A small contrastive image-text model, trained from scratch.
Model: 12.2M parameters, 32-pixel images, encoder arch vit, encoder norm layernorm, encoder activation silu, encoder moe top_k, encoder num experts 16, encoder patch size [2, 2], encoder layers 16, encoder width 192, text encoder width 128, text encoder layers 10, text encoder norm layernorm, text encoder activation gelu.
Training: adamw at rate 0.0016, 4700 steps, batches of 128.
Data: trained on rendered roads seen from a driver's seat, with toy cars, trees and houses, 36250 training examples, 16.6 epochs.
Rows from block 13 of the image encoder of a small contrastive image-text model, named by matrix and row number. Rows with one number within an expert belong to one neuron, the router's apart. Each number is 500 + 50 x the weight over its row's rms, rounded and kept within 0 to 999. All counts start at 0. Numbers have three digits each.
After each expert's rows are labels from the 100 images, of 14976, where the router gives the expert most weight on average: "top examples" is what is common among them. Only what is clearly more common there than usual is listed. The data: rendered roads seen from a driver's seat, with toy cars, trees and houses.
# router: router (encoder.blocks.13.mlp.router.weight, 16x192), inputs 0-95
# up: expert up (encoder.blocks.13.mlp.up, 16x96x192), inputs 0-95
# down: expert down (encoder.blocks.13.mlp.down, 16x192x96, transposed), outputs 0-95

# expert 14
router.14:595544544468405458505517467565505478538575517475385474483434410507491477520597568477508568467443494485490501490437492392503525488496499504496500436523533529494507398502466473508400532429497490481530452545453434454526444552477552453517480577487503574498452434447475448502475480537529486491
up.0:520476533451475486540476542538475432542590484530559526439428487603461479507502472483465404479529493529508552559511500524444491515589506515494404569559472468440498431469505581496443503383561390463499478455522540465468489571487525542492502567402576574417539529607436452512456499459540430470
down.0:510575561538444474462541582596488489470537493516538470540484431377540507493438554513470545534519531550515565447529402434602468453489448549492532474479506528499562498513459576473505442494496543551512461520529534505452490513407482511480406595547489542526474524493438449521421515544422556480
up.1:488536539454466473490503484565519483458484514417499477518555447548547520589503425461580445522516431535476401524609589634557452437532518508561584482494500497588466485504535547475500536508582458537437631502467500612386494533494404490513484453554486526569475599573560422535439556424427433513
down.1:497436387451439472446493499383569445473580535495655536469513585443461520527534536499550507539512417544504598475519567496440567423487428560555515635511535482511462411568475521494482472512458466601498472487474531517448452562494430472481534506413467500525470483533577472505516500488610499570
up.2:464408548556586527554584582495475438467516436527497484494471585450595561467548439501513506502539487499482476518434417537463522396484411476492525518493544460487526476531590464552442536522443615484514520460503390531528518483479525429504564506501403590563408510378485467543512497456501516469
down.2:508460470509439506466453452438587428540448544547580464589499505408443494492519417511576464513433504439529492518604534502577536541492510482407428518446506573539469457523486454459510483490475434479427391472487505534448500470501426494503510485580379474549540520394470528419529482446408559521
top examples: dusk

# expert 10
router.10:588515553371437479527512529536512502519562543481475504449482400531515528482526521518583536518518543464494540478482490392546497454564467444511591455510516495489491388473439483483376523368594565451469468526546512447448519481473700435481480543476529515503431488518554539443489553559511495489
up.0:396478551498593654541525547491341504507482418437432487553479507498488493465516381484487425455526545509382489537483479546398503439434490400579513517388528453505461450522624509530446491543431532470508464504487478552523501572514463536541518501466436455462514455473435537431445530456524448439
down.0:479521392550459460401486433471425509491528575490449517517447447573421406537537531383427474457504544487450544592515578557511477529463559437490543545555458505390391537467508395491515511542508606518519477460501508513494510489499569565515596545525554526470470490490460520588535492484456528468
up.1:518521463441524547525528547475447492605526521427559596499513569538454577503493472439525525470511516559437472554476604426529414448420529424549579455481519550600465459543455453564498523555492433462500566487564442479518551446536524533554516482490480504481469474449435556516505549500514431544
down.1:489468470523554470545560521543453460459467447473423522545599486584493536556465441539419519571448413470432445533510495488536417511556588517437439551491519536408443545475512488579615549550554471483528375502529455444511489442467511485506500484528446410504518433436528542502527447498532567489
up.2:450438494468522539599484561461507509517543428416537554486438483441473546441497518424555562426482484498621588538425493461491505506439498523501586574426392413489426515497536545541570553434546499527449551538462496485495469588588499566601510518500581522473482592499497513545571495547560486505
down.2:571453520517460507427475485533607550514533553481556502411480547486456504459501488521524439372554539441544513506565499424421463502467446492437487508538500479473563487482379461490464451456475443559465475583461558432510496511541482572534551571492542545588513551438518571484501528444526540533
top examples: vehicles: two

# expert 2
router.2:619585520435452455528475479521524546575514475508420522387483433514481546424486557544435457588515489500516451471450450462557430527479487512534497489534610539520490494531459499488579414570506512510508394559569620407463481544481557446515495481424501398396451484523534439415445440457386481487
up.0:519552625549577513588446515432496373466533450400534517480463517484538527470546571474491530526448392494562276498556503602401497467499477432478512491460562517531525524507541439457493478505561499461474476505396385527557444462514454592529550498491483508496528474533534450471502429433520526488
down.0:469557492520563490497558488464495525476479492453490509461545447491569621505434531600467473598647455577526622580514560520518423517512527511562601441393547587473519463486550462527518431562491504434415523492440551439550455485440449593400434445461587547505513502505559489491510539531466486552
up.1:514590553487504464516477485472415390501446438577537465583506383470501448510624578558533482541487518522525494500477460454504400546458420578492473468477557554481532548534477587460479608439495447480508565506522561457508472504539610509509528446515567536441534500550438518461524509542563472439
down.1:503472516454520526474629564493484484446498596593544549520505533489456469473523478446502525466541408549564488474494549485556550494457523527440425534531376457498445513550570570623520584502494548519468353520485424498566525540519480521565465469474476514508496471443463518479512461430413487534
up.2:502525539486500426477461477506430452550452446425491421554507481464535476522520628532516524574508561536546495521508521470505462561460516481564581488511510542509464574494516522470391537406489413455524595494542538457460434511525629513506496471521547563545529541583450497498507524494539409384
down.2:587541505477469503495584562480450557465600599462542401480468519569454465464542499462501504490544505459499500509616551509602509518419500595460441606519476468461428544561549532545487517522515492549511446595536499616552492481526428499582463490460489510493536506530507530564523542518419495520
top examples: truck

# expert 8
router.8:544508456417428457466492564524565436560578554529433535464581450553475573479471594474538565436425484430526482436572573453504497519486539495545581486498522479453412458516514506496400518395502531504559420521542532390432514549555590500512540551551445496479519470475498469514563455547425491527
up.0:534497522600573500580533566467520486471496486539494459441451417413467435482496462512505435570533545433564492397473541533465533459529534481490475475454506473460536398440582517483516527528470485462556527497544471531587482503596540481455476445498417544524502416411452576508507433488537395444
down.0:446474529493509447518471491583567492457514515501389443439449471500482517431598492496547529547517497559448556535462431471490476480554495435466550528433514540567550404460541410552511463556351487469564522492508571479463418466519534455525535361596573513504513536576508432449532505548438463534
up.1:410425592546486677567538527528471470457506518503513464406473439503578475529446450457460545434463490544529523476438469530533462494506546421563537444485454400409518469536642471486566571469568583439495546492390546422421472483509475603466500569549504567432485488507537437481474472490500490507
down.1:556498563571508458594371484486494484473528514490454423559533474465507451481510525535541452445484317535571496670441474429453519534439449592408518455458469509539567513530584408462518450546505440458489553553520514549487508492496530445484486455540518482610496497511505570413506443584517509459
up.2:499607567462417388384488455394495533533522489521483425512530469567571445466485442442478438568479538507544481578477644498514411467512559478545477418441479581582528487431466538543469510474486554525520523486510539448485427565478573584477455515479467613488532550533465503575448570513501465488
down.2:553528528485498482441510382427490612503513481478522550524546527576472434514483416481498523489529499475528510548533460447418556521485614411459473440557510494573506457478429439447586428560416536512545447483464486468528482394379449583525470419582502370485449509473511461490489502556544485479
top examples: tree; dusk

# expert 13
router.13:485536463412482445472500451589510499549472484493423463441554454588526413473560493490546452545540591502427556567498508484516531456541498478485624491640557574534400534440589432501391470413573424518484491456563515478479428459528556552574531398465579598461465487422482489452559447458599413482
up.0:492566498503527492475522496557529459420558470476587503494509563472525435539507479472474389569542562559614512469584530583480497563499447524528438577551542459629586575523501535533497528486567470537396529544464507538507402526483385548468429452420530484468463619540462482589428648483502570538
down.0:518559509495412479438572462461396539576440517509552500519483546421485391550553432547413468486533594489465545506521554568449385593525533507471561463567488498521468561502487441486454472474436484483490538422464444446543496432415404419452537490471491421440488479510532556491475528537434528508
up.1:500497435510476515528488567509471528497495428529433450584486488493519448594567483598428535579566563496438521489486529461369471532446498520507568476537533528416531501489550457488432515496464514489561489449465497468505441378471582428487528515549528501525475501507439497439556393525509562413
down.1:524458494521582481520403499535483447484504578524481445469509479491480480460518489521430390564559404474540541501445577529498579479583443631472539540484444495488451558446541450457517513530484461500498454559441540478382439539471421554433502430483395499527586512430477496415514468501475453583
up.2:550433454476545555580537519529436529565550454476426464477599548521465540482416453490383494391510635480448386562473582561418500477514564386560545470518535510429498513456559548502432488581524538452532525446460488492539495524476522515545516554564584511460505520532552471615501455504396466503
down.2:411416552431531465510396481487481498466499484498520393528415422562594527403398503494471530597509495497477587542570438574503529439503423474549533492461479500524485442517416443559450593483475436533449540565484422459420386517521440543508469492540552520568454519455450503515600518494536457451
top examples: house

# expert 6
router.6:505477496541479493539433510585560501500437472570570591501531535508376516518480384526511535532535444560515420453513592605534620439569526455426464515555492507446487447488450529504535453591531497572541518467441450589586547484448422418476553470474518492628503506437473528480499448527506415478
up.0:486535471453494590536531462438460564494549455444542447491503501542459503553473477505509398466545535484517575516530453525438522498483561384551488505517579471510517479546507512585457558509498536436410445512550464574479461503537576475624472471528473477530502504454534431507405452459548436510
down.0:425525512476426477494532523472492502452588460471457538461501494464461544510571495471461512452452516357599506477492462376544421538469458576529464460564441524472499559561577475470469468517516499510435463471573534514437454500604552536525563492550522391512441487519456550538509561441534619541
up.1:632471432461463433474458526558583647506534531500551493525521497522468488517517414513499456527516504490467514444499526517494552423477517479494508633541584539411461452450440426405456477418431410561491510474494558551425502497488474476483548559500520495512497555559464477382460490461520474470
down.1:452489465458509543525585559511507592528396438394500575475561532501503519556584495491487502436551512504479518468586540473498522457536491519610581556542530444456446502542528604513459535447487443505569528475403538537614515561518502473505551525456553501495467520560525498475450530497484530596
up.2:401511506502491549571473492407520471491517464394493393481485475537423535434495554461564521534504451443602563425530441479555470448423468509523498517396482409550433481504539516617506623471498471557423482553457553555565474521606514498528403452505525490509532565479601506538542521517544511609
down.2:458511531520504530496482518450466505366537492412450523512389451562511485489522557431463584476501535461541555527498395443607498496486561447481521538446433492525441432494578561469513516458492509422456445470496531458477517475553594494559418571400444488566469511512482481506477534483552553513
top examples: pine

# expert 1
router.1:475465454519515529443529458461607460427557551510462448489431526493568411510584442496444502442587401453497592473466430468444546465500520521476539539607479416492473474490510437537459465530376641517538477479502473462474506444541516562451542501477481443602410472517534464414472427517461564629
up.0:448480476590526517476463543388527492489599494468573463560479530468491481475528429524441549511486482447523496660588503561522514475421501612509494514457454445609516501505520485479472567568440520539428484410532485560514497473510411593464510465569470453491547561598506591525445470453496461611
down.0:531474585616467499406479492432480547521536575491489509434559523559497489550456498409478530493439481423480480531543447458535481516530525516528441460391438503495588652447444405508514609454500503457449565455452455440497390456482539507574528545445444423574468513466553443466520608426535611498
up.1:502494506486527468561538527593466443598524475540524516451574514475506527482492522571505456599480501496554468584448448607560444507423534559473468474527487447524424532519568600505463547495493433464436458564574475519456557571574495474511518496530619599455557503579488459466525490465473387344
down.1:491454456491521478602553466480471438534462552495455477500482495523458544509629447591497511564475498547521461463479458499554555498500477520518584463505496503501461611540515491504501559430559502541556521553515409521489543580531604428453480489474604541359528374495547521496538501425521403513
up.2:452507474466478535476464550447479482423587488421534457509458488575539517526543493458446457480483531551593458453590518579510420538476522471538516495515466494564461484481644486512512601448598429449454526480569495521497452555549581517533484474477508535502523446489525509601449583507564469460
down.2:499488449498514493460573476447519478469448545543531357425498509611568329464589485479477475511488496555503570534470503545537536518522557401510471433486457563402503486465511498412519459442483393472568431512518431532472504496466434503508393485541392513501523446545588528419573548429527498491
top examples: vehicles: two; truck

# expert 12
router.12:539491547447524535449539516629524466455514500524411436597595389570536505488449563425581477520459515540468545471459463427532574577496496423537527451537583474478395430471473490527558437454554583434458515518423482447484504407497553425505557502570564428495503506433454557526547542546513561523
up.0:501498608551630588546464495473379543501632487492515473454437516535492481476505501544470495494557516520563492566521558490507493456454415502509532495469474440578505526530566499493511529535433517572482484491522516587515466527622477522540432403481491519561471541393511418543458576522503527543
down.0:565510580500498479454407393547464507498635491469609544447542510485447545517514494554489426476464578462507512517534585493508518478506433436497650540489542462449589415502602508475523570471428531419456571406506506498629420490498491515587563574529519462530518578477397422539508410509459511474
up.1:410419498525536615573537533533427491503514437443451556464500517434481551468523536499510524482526490585457539561476466429566357497481467484554544492454444464471520563597613539501509510508543561524450544398467535463521462612502402508591486538521544607415500566539408463575480549519474466503
down.1:511572565515412463463373552549520477487561491597507479444461390471496473464474570556509465450572450487477493559505550477405440477563524530503480483516474585596565449461507461469459582530576547539455483490497546522517483478457504521418475471440467555535482518481560478489447508510526554487
up.2:409469459510581652538605517482439532495435479445531484601531363540445491506412434537469528563459524502463603524386410480538532500495550445509521460404512431466467476577512500626625506594506526476519497575543560466436611490489462473478525530523502456521435479419545498472487501458552490486
down.2:472450521493499538529571545499500440451434578522457481516558517521445428543451385477451496400518480451418503567467426466481505438553551518501427508529380454462492567524583563569590483637545503508640446439512480441499585506520493489581489523493427412478536443531597469449563435488498492531
top examples: vehicles: two